Weights of a small image classifier.
Model: 32-pixel images, patch size [4, 4].
Training: soap at rate 0.0031, held-out accuracy 100%.
Data: trained on cartoon faces, 101725 training examples, 48.3 epochs.
Rows from block 4, named by matrix and row number. Rows with one number belong to one neuron. Each number is 128 + 32 x the weight over its row's rms, rounded and kept within 0 to 255. All counts start at 0. Numbers have three digits each. After the name is the row's rms in percent of the matrix's.
# u: gMLP up (value half) (model.blocks.4.mixer.u.weight, 768x256), inputs 86-171
# v: gMLP up (gate half) (model.blocks.4.mixer.v.weight, 768x256), inputs 86-171
# out: gMLP down (model.blocks.4.mixer.out.weight, 256x768, transposed), outputs 86-171
u.393 070:089156077066114146128125170108179137135097147130056098127054193128142175169150168130101072235109116140108162118085114166124137150090153164131126124122164109137129105141075179187116178106117140100115126131130129181096176014143167156133132142178164134135101119
v.393 079:128107144103168103096148138151152131150124092142101094109139128103123087181107100130095197103126109142179148132097140172111130113106156141096122128155046152136135116173152146174146170156062169118103097146072098075055101071149173167103122117088124146063089139
out.393 078:155064155144130049120137113114174123128134155160129153119129061124079085141052113115123105077112143141122128071179154094109108177166087140171116145160113129141104126095156124087142051164127125107117139149107150084126131245090116173136136122053090122150127149
u.394 069:139089082143177072113163121110114128079155130097150124079126115105102111132140148147093208153159133148121126105132170101145135144121098138150082163106094075163104140213116072107128100172141155197162134057104116202108222139088098095110105196171097160113120121
v.394 075:149158090122073118175137139137180101104142106174128114094111162153142166176140154168115065101095076096148111111103127085117130138172124130154102128141116162101199139040143186137171169141157148164136139177078160133130181122126163161158110137153198138175154176
out.394 071:135121158102066151101140095182142077140075131134075081160108167113147143149147119124130078106084131187096143133187097114158106161145172153153144051143095156067107120103152188131105083071135169093108159132148101094150077081131143142142102073138210151155122130
u.395 121:123150163141116134092149148078163118144096142067106169168171155172096171098111100142088102107058117107122121116099105176130111087103165237154119138169123175138137138127164075092110155051157172148111126117142124125118202151140169190138130157105150133114138139
v.395 134:140155157114124135163177107063181126133165108172173084082074104128178175151075155107156182104099074130101155077124151086114090210120126126115125049154133129182122137119126152174113091115126113067093087103101124091137133142082155116168120109103142081069141128
out.395 138:145081163090124126178171114138150096175132140135094073130098099120110103108184157163167132141133143144087123133178136069154160160138090075100127130162073131156136110088098200107185156103123083107175118164141090122077146173113137093116166068134128147185167057
u.396 114:190107107157127170130138160092088106091125193142160126139094105081179120092137088120117116099161096149121133135088141154093112091086132155117139143090142070118087127148118116064066140156118152132197144149147158126135093132088188075165139119163136125106145141
v.396 124:116120148170147089162156151171121108132143097108113102163139173153119186118166133145144074117115109134170143110136102135149134095081162177126153152156112117123116171157106156100152171116092076087150137212154092095070137108129203118139091122140143124160152104
out.396 116:127102128093100105104122126117162098180126085139115103105123160144116122108088136149109116180117152092142126165113121084133114131155136117114038110148089130157108128143114117212167154122132130119113114117143149141162143146157124100090170121118111114172135080
u.397 077:098094155137148119097106068074117085142091128128122150180123061082184147138141152123133121148125093115147126134192143070210132123091186131148158130131074140117122159069091184095138130130146095137138102126107124170135170080124123103149099136134161198139134102
v.397 070:138175079142173131074090106148079118059092168109132063168096122125078101074105114136094111103100142155154128060151140183161101126140105090084165146112099072116099186074135104164083088104150148139048102130089142138171127140142068133125138131127155144157156122
out.397 080:176100134077134078119137100127129125149081090122177083107145134133150169054139109119082084075151100126128150063120132101152069123145094164169126142094082108092086127168142138151149238141074092162144170140136153070136111163100162148072134142122111137136080101
u.398 142:108183121135158095149136166145089112079125151113127143108117106119143121069149150152076154129126163125132143123123078124150120091131064143178113081121170131114121082184167143103164135193185126095187175103170160174107082126067091124066120140158101157121142176
v.398 135:155157157142124079139150162120122133191115125145056110130150125086167090088136222137104053117176097104123072126140169107146140182164097105174112130081135106119116146136166120083199088153127120146137159112136165131148172116127140193096096134069126136195102123
out.398 143:074106169101096155100120175144117144164114097160114105098106140085113110136141075043136116079113113051125055142174140143182078122139146173101145160171091143166154180096139118142078132088102181152170105177090161165125181100116099127175105117094116109111158129
u.399 086:090129146132140088095124137111132143195100125227196141104130137088169090111153098132057144147152117170059137145107170211097085148114099114139134144128172115145110177099128098095124075077092191133130131114140128134089152139136118150140166144218102099151118120
v.399 096:093134154137195117171108129141109127183145124123191149129138139153056075131150151190140148150102107175183152102196096123137132091157133085088103160102123180162158043115108104131152109187153129164180159145141099115113099138094148146168162160153086179080140141
out.399 097:150103095188188131168129128145145093191121104161151136137144122189100109087158140118172064118105133151155138051106167104150178139149145150148109065084128166114140105125105110061166182129178098158151089145136139123159126183170140135113095121094220125104135164
u.400 112:106116067151197090186174079160183122137169125131161066121148174113070133105137200135065087142124177126149134141143095126155112171176108071099170201122133151120147079108159104132130176160161118080175135113189157177100140114140147147120106132150134176138176082
v.400 128:109156114121112213140074156066168133135101129132157177131135144163158113159089141160162159133148130122121094086070216145165157082135153150166148180107177126117147150151141136094118066138093121097145153141138123102205132128119142113124135130134135110120122112
out.400 095:078160110159165150071164105112177118067119174109102066130104177089197088113083126076134130070110155142105155122140138124148119139135115180127138114135108147100113134102083103195118161146156121178140119187109185061169188134090123088138129129162169148115072125
u.401 112:176108128124157139143165149073111102086118122127131135129159107155090136129102164140141122210130104104137093166063150121215126117150116131152082132145123147117128146145133166126190117149103115093118145105080109070171158145100167156142135198178136183174092174
v.401 130:130187165145126097157181173176085126137111160122133061096100117160115171178100166104075138116143164100176141135177115124087136066138137054076088087194047086136090178105149121083114179119088090141147162177068150118117104134130125110103117125109143065090103105
out.401 114:168162172108147157089107111137127143166075168135096137092153133132109196119139115112117122117112147099148146099152070115106128163143113104132187078121174148097098113086094150145122068161097139122045111133171141145126120147118112119121155081071147165164109174
u.402 070:152134147184136143141139084130146092072126184162089097130133154071085132182162163149137108115105109087114171121148175108146141146167123132165080128133150073081139142092100124078113123121124177114087158181131187072062184140043175108115170214154161175149189165
v.402 084:154131121178146131127171160162135082167115123089110121076094120068104175167094100105126109130172174176106150107167113145171116147168139133075106078123191147119104160130121127122116128167100113122158139095103124128141134147109133117063140175066160110155102097
out.402 076:094174125074107123150081171118124190118149113126134132067090162127161171106133124171078213118154115137133139140089092154130142135100137088098177129140142180112133115176135116122156089141121126159092090109075077169154114114087117118169153044141119090118069067
u.403 079:046115151066125151194081169158103149120129096152117171167168109122150158121090145140118174161078096121150152146137164131154096092041139102148120092138137131103121134085118159122136092157142138123115124136164156106121201136119159136096107109170142076098110136
v.403 079:131176118157109127141129144121141103117141111158128103155142150150169142129145181120130131084106079133213097155066072092156172093156120080153128118143107232116116083125115146123119105152157119162130109135157144118129126083127124113115116076123133124177149050
out.403 080:150081111209178122093150087170117096127173180091104115143099205136090114114152143126142086181137172134074147093119090091125130166172124127125042144108127131147047153151128108156146072137145223166131142109067138121188081113163076176121105093105136164131142114
u.404 083:179132121123083116126098129126179088111153144101149147112221130122185090108124089192110133161135164098165094125107113121159120151104161121127064135131084137134143186145150108076099130140145143139217156095139163138150159132166081151145084166143137159131151137
v.404 086:147098133104203099098127157140132113114130178155232131123111103099089134182112098133154180140122069160151154108155101130172130130153167130140145091095130118114174160112125090151170075157168163157158145101122134062122132119114146127140164088168149116116052113
out.404 081:123147151138072112095052110160152110142138102101152101161192105135121139156189162178129155136165131152113134162089138106127054079126123135194100069148151075218136093141171122084152161090106131134129078138180160173144107141146127174097111150146098133140171124
u.405 127:097123081142125117078168136138172058162155154069197181179159119122098102080139117141131112160082151138147090152110128116129110099128097166109154126136115116139116102152179097106148165188122103149187138051078162149153085138107181144108142182174116160121120170
v.405 132:164125099151168063076126141118165069087124182148123118125121111110123196128147169104159138089095112078092087076140086089167158116087163115099159172103066156141106104114109146124117133162124165122147069094170186140139113139164068153185137109151169190143161070
out.405 123:152116164047114165154132147111132139112139085164140083153126197141149191158119122088152196108127083102099119143128161125223096109174153095076131157135113149140126115106099161145118103055123105132078193167115136183152097127168165123176137109149075096109156075
u.406 109:100074131095137148085163098114123093145147109119101179156126074157149107143126133140093072159153121157146149156095136111101118134104132118142149108065089123122198085113152119156088099163136137147117130155167121132079143117078144165125181111168182239152114147
v.406 120:143110132129132118084047145090119146105164110111124127130172134089132187140182105111143158160134131104079088175109119163118108153172092092116173097104150135112105101120162078172125135074139151176087113109134149096082087161096077147161117169114083208119108155
out.406 109:046125166184121091083084146094132119106103159081104147055052099164146170133156117098140138088124113162169112130141099144108135081131114145126083093190129177119119138126115152077121182146107134155163070129147082093136161087128121080089058123151115053136165129
u.407 102:127155131126093165172096108118127088168147105118148187150125155080117084078149161116178162125138152132148139089109127191154162163170057124123081166128126087135206092160126176115113103173167172136106166167106150110135101078113089172105079142074089101112081132
v.407 098:171104116092120173081167162131116111127110226143147201123112103124114071080080110168113110107164162100108097115146124116109105117096134108173111109168135134174194089174077035101152112151094089176125164158123145081118086071173081128125157127138126135149072080
out.407 095:148138194119119150100148097108160150112139125099147104141100141119160150157132104174132131191157149161081131112110105147173050118104129146119141051194098192080117083101133138141114105149091084134151143129134114157127154173120160164177093093175186099118137120
u.408 078:138125118157080139100155156113134036119118070126150160169159162125133083222129121134168146140133124163139118145116104128223128128139067107120173133100135062115161079116084182124154188156084156085103113155108134191079066119129110134148110118131132191115124165
v.408 079:131179117122123098156087119147169121100115161166123104080113136098127181150154128160094104157106145138138122139100148098160124102102147131113214112161137131133115147114147096155087152175080143160102147122153135076068176187147129172083142151076151092091198135
out.408 073:179120113167129081149130104102164114151140076112153113092115108116143102091128182085129089116060140118099118175146112072131154145149146142122068122150131172107090139114134114139150118125178166081108105154056135084165156145146147139175087135185101147065101076
u.409 076:127115148122146115154165078102142073149108126145140095125132151146096137160119139171129121198139168173137133122086136144146128106138121117137125126093135081114113117099135148161131165105130185059066067159076142076099127103178095130144159078142057111117126120
v.409 117:141105069105113108143130182088149108159148156101119085160106165143130121107094061139142089059138114128114133170059136132125141104190138194139104133145190153137183135133118172112112090130165120163117105154103175098128156117112128157091136120134102151179094129
out.409 087:173175130103178148147144098113129113124111085114113153119155073122146121117091125115117125156111093125127155183115142187042142159130128127106134114068094096073133157122087118188167096188139076084219217165134130123177136153110076098071160149094121093169126155
u.410 073:126079144136080137164157141131127104135107132141151123157132094085151155119126116196105108130126118092103183097130108111131118127099127152085101133106130129108127127107122175132090107125132082148115099117139171116113165082118092131165104109174045105109151194
v.410 086:093146116100155156103091121097155135120154199135219121158147129082179120119077092159159123156100108111110178130115131106170167133103152164167073160063132097144096084100129126117128160138147135077096076172176142196144132110145164134137202155077140179111119115
out.410 076:151184118136129151135151132097138130093114100130016173128139095157167117136079162105186121126167093101115167138135162157159167137199114146147122078132119178113117106079187142085182136129104149196102094080130143119106083087128135106173082211134184136131132079
u.411 128:098151190150136108107097087145124135104148120127141158109109130087119093088137121097119139095146081166106129127105128134158142153169064126117106100072200161176102158191125130061118121101098166089133164126151154107150100152093157085126143083125084174142114083
v.411 127:151133131068123142215154148139156117139167072147140127145158165139136160128155154183151119096062157166155174086126168100118162091120074079145105118125100092160134120097156099123106110130121086186118133094165129063132127109134132146131113147096155099186128113
out.411 130:164090101153087098056117141061144154155146140085111140118154126168087132124129100095101109122069173095164152122119135145079154099113128110123176112098144136116178096150165149125141115125136155100113115159141089090137069115079160102111139133205150141155115122
u.412 102:119157158122139054110093135120121138123127108101137120064161125122056149114114143161123118191135158104128054101120126133101093164107135162128116097174082111110134111085159124076134138057080133185127155121105156143124145126119110143137114178123158126120127184
v.412 082:155155083134088150136126113113144085132098123091146091159108121130090110134155141122132109168140123162142156148120147181093102064142141072101133117108142095080120195134164118113140197176121122188134149155141131206103115137146081209122123112114169149173153092
out.412 087:143069134175062157112132135154140153146088092143131210208138124148162111104132119149103163125187137109120135096143116126106149113136099069126136119122140136138135112115094053171072115164117142140119209174181098067156127124102095111134126129115128092135093152
u.413 124:077075147167121168122076123189146104147051132127130096135104129109112062099097129131165123154125111141137198128152122157080100129138105161157080152100169145139195159169179155098169128142118155098127107194169099187090114109139150153115132111194154169096110111
v.413 113:158144080130104091118202143207111052120163116062096131053122117184112140205171178105134102090141171184148075121090127155099080101122080139127113108202104120133060100171166157135087120167143122164097136125117104077140154165141159112092082133120098131101126154
out.413 116:153139136141124093093106126061113110167152104108152150145099086151143152091112172117085070110168118122127152125137105167055135177118088161115090069157114120175143094153119157119114149119117111112139117120137142084154148114126138124153135164104094172135093158
u.414 113:109139053189154114120084119150137090157103162101130098152083138139103102119155126113068123105109113157132074138096161121110105070070081173080142143153204125144085139105101157102122154113133178147128174094185123075155101130133153075130132176130101147164177114
v.414 100:118091130158148122073125113140103169159149125129089165168093124136096124104085165113145130131152140081069104093139121171070127142133146124143122179143077102090150159097085158159159056138149159137156173090119187162154079182120138080115169137216169148143139154
out.414 127:125183149120145146042120097127088149085138080107099146126115140143074125154100151108127114083133122130143126113171078145127143137151101165156108171160119090062174156081086082170136138144107113095132143123101143161105106152129110198171145117078182163133137130
u.415 080:146143176137088150104113131152153106160134133141121136115171148100142129115085170137193151130126107120091004124115160139125165086137075166115151108130118078076168147151062078120133073167090060178119129113195073172126121133197110111142163128152102148135123067
v.415 062:156143163102111066076084137105068054140138159102073114101120153131162118087177135143133078156122080121126074129100124176146132112160096165107154111082127141176101154074119155087182174144117119055135094140163159090152135113120114131187128097134177153104091155
out.415 078:140093061104202117131117094133120106106129143150118108090125180142160106118118123116100093179116150111102214154153149150135114110151185126110115196085099146130148208155159140110103135168150113090176156130071187098146161116092130096104060125094117165125121163
u.416 072:095155117110159173155088106169097154124151141169133157125132141042138122142165144142114081192098120127193106053114092099148150199047137115113148125138133124081179133087129115134174109092084124140118132067080142130111062087131119116148173133136123215073084118
v.416 112:113135133125116124106108179155157106127148122078170133151103199171079136108106100121132083132128090131144103157147164104125155059129138174181093182118178099128133140154154162174119069067123094106096130105172099141107084127162136156094157115119085134179137122
out.416 087:167173104135120116134183170156114148139154096095181123101117149165143094203197168189130153124161149162071155126079192125158082093160165065097107088128137104165133070095122113115185146071151065193111179033165120104123119170163116102158114130163123104135155093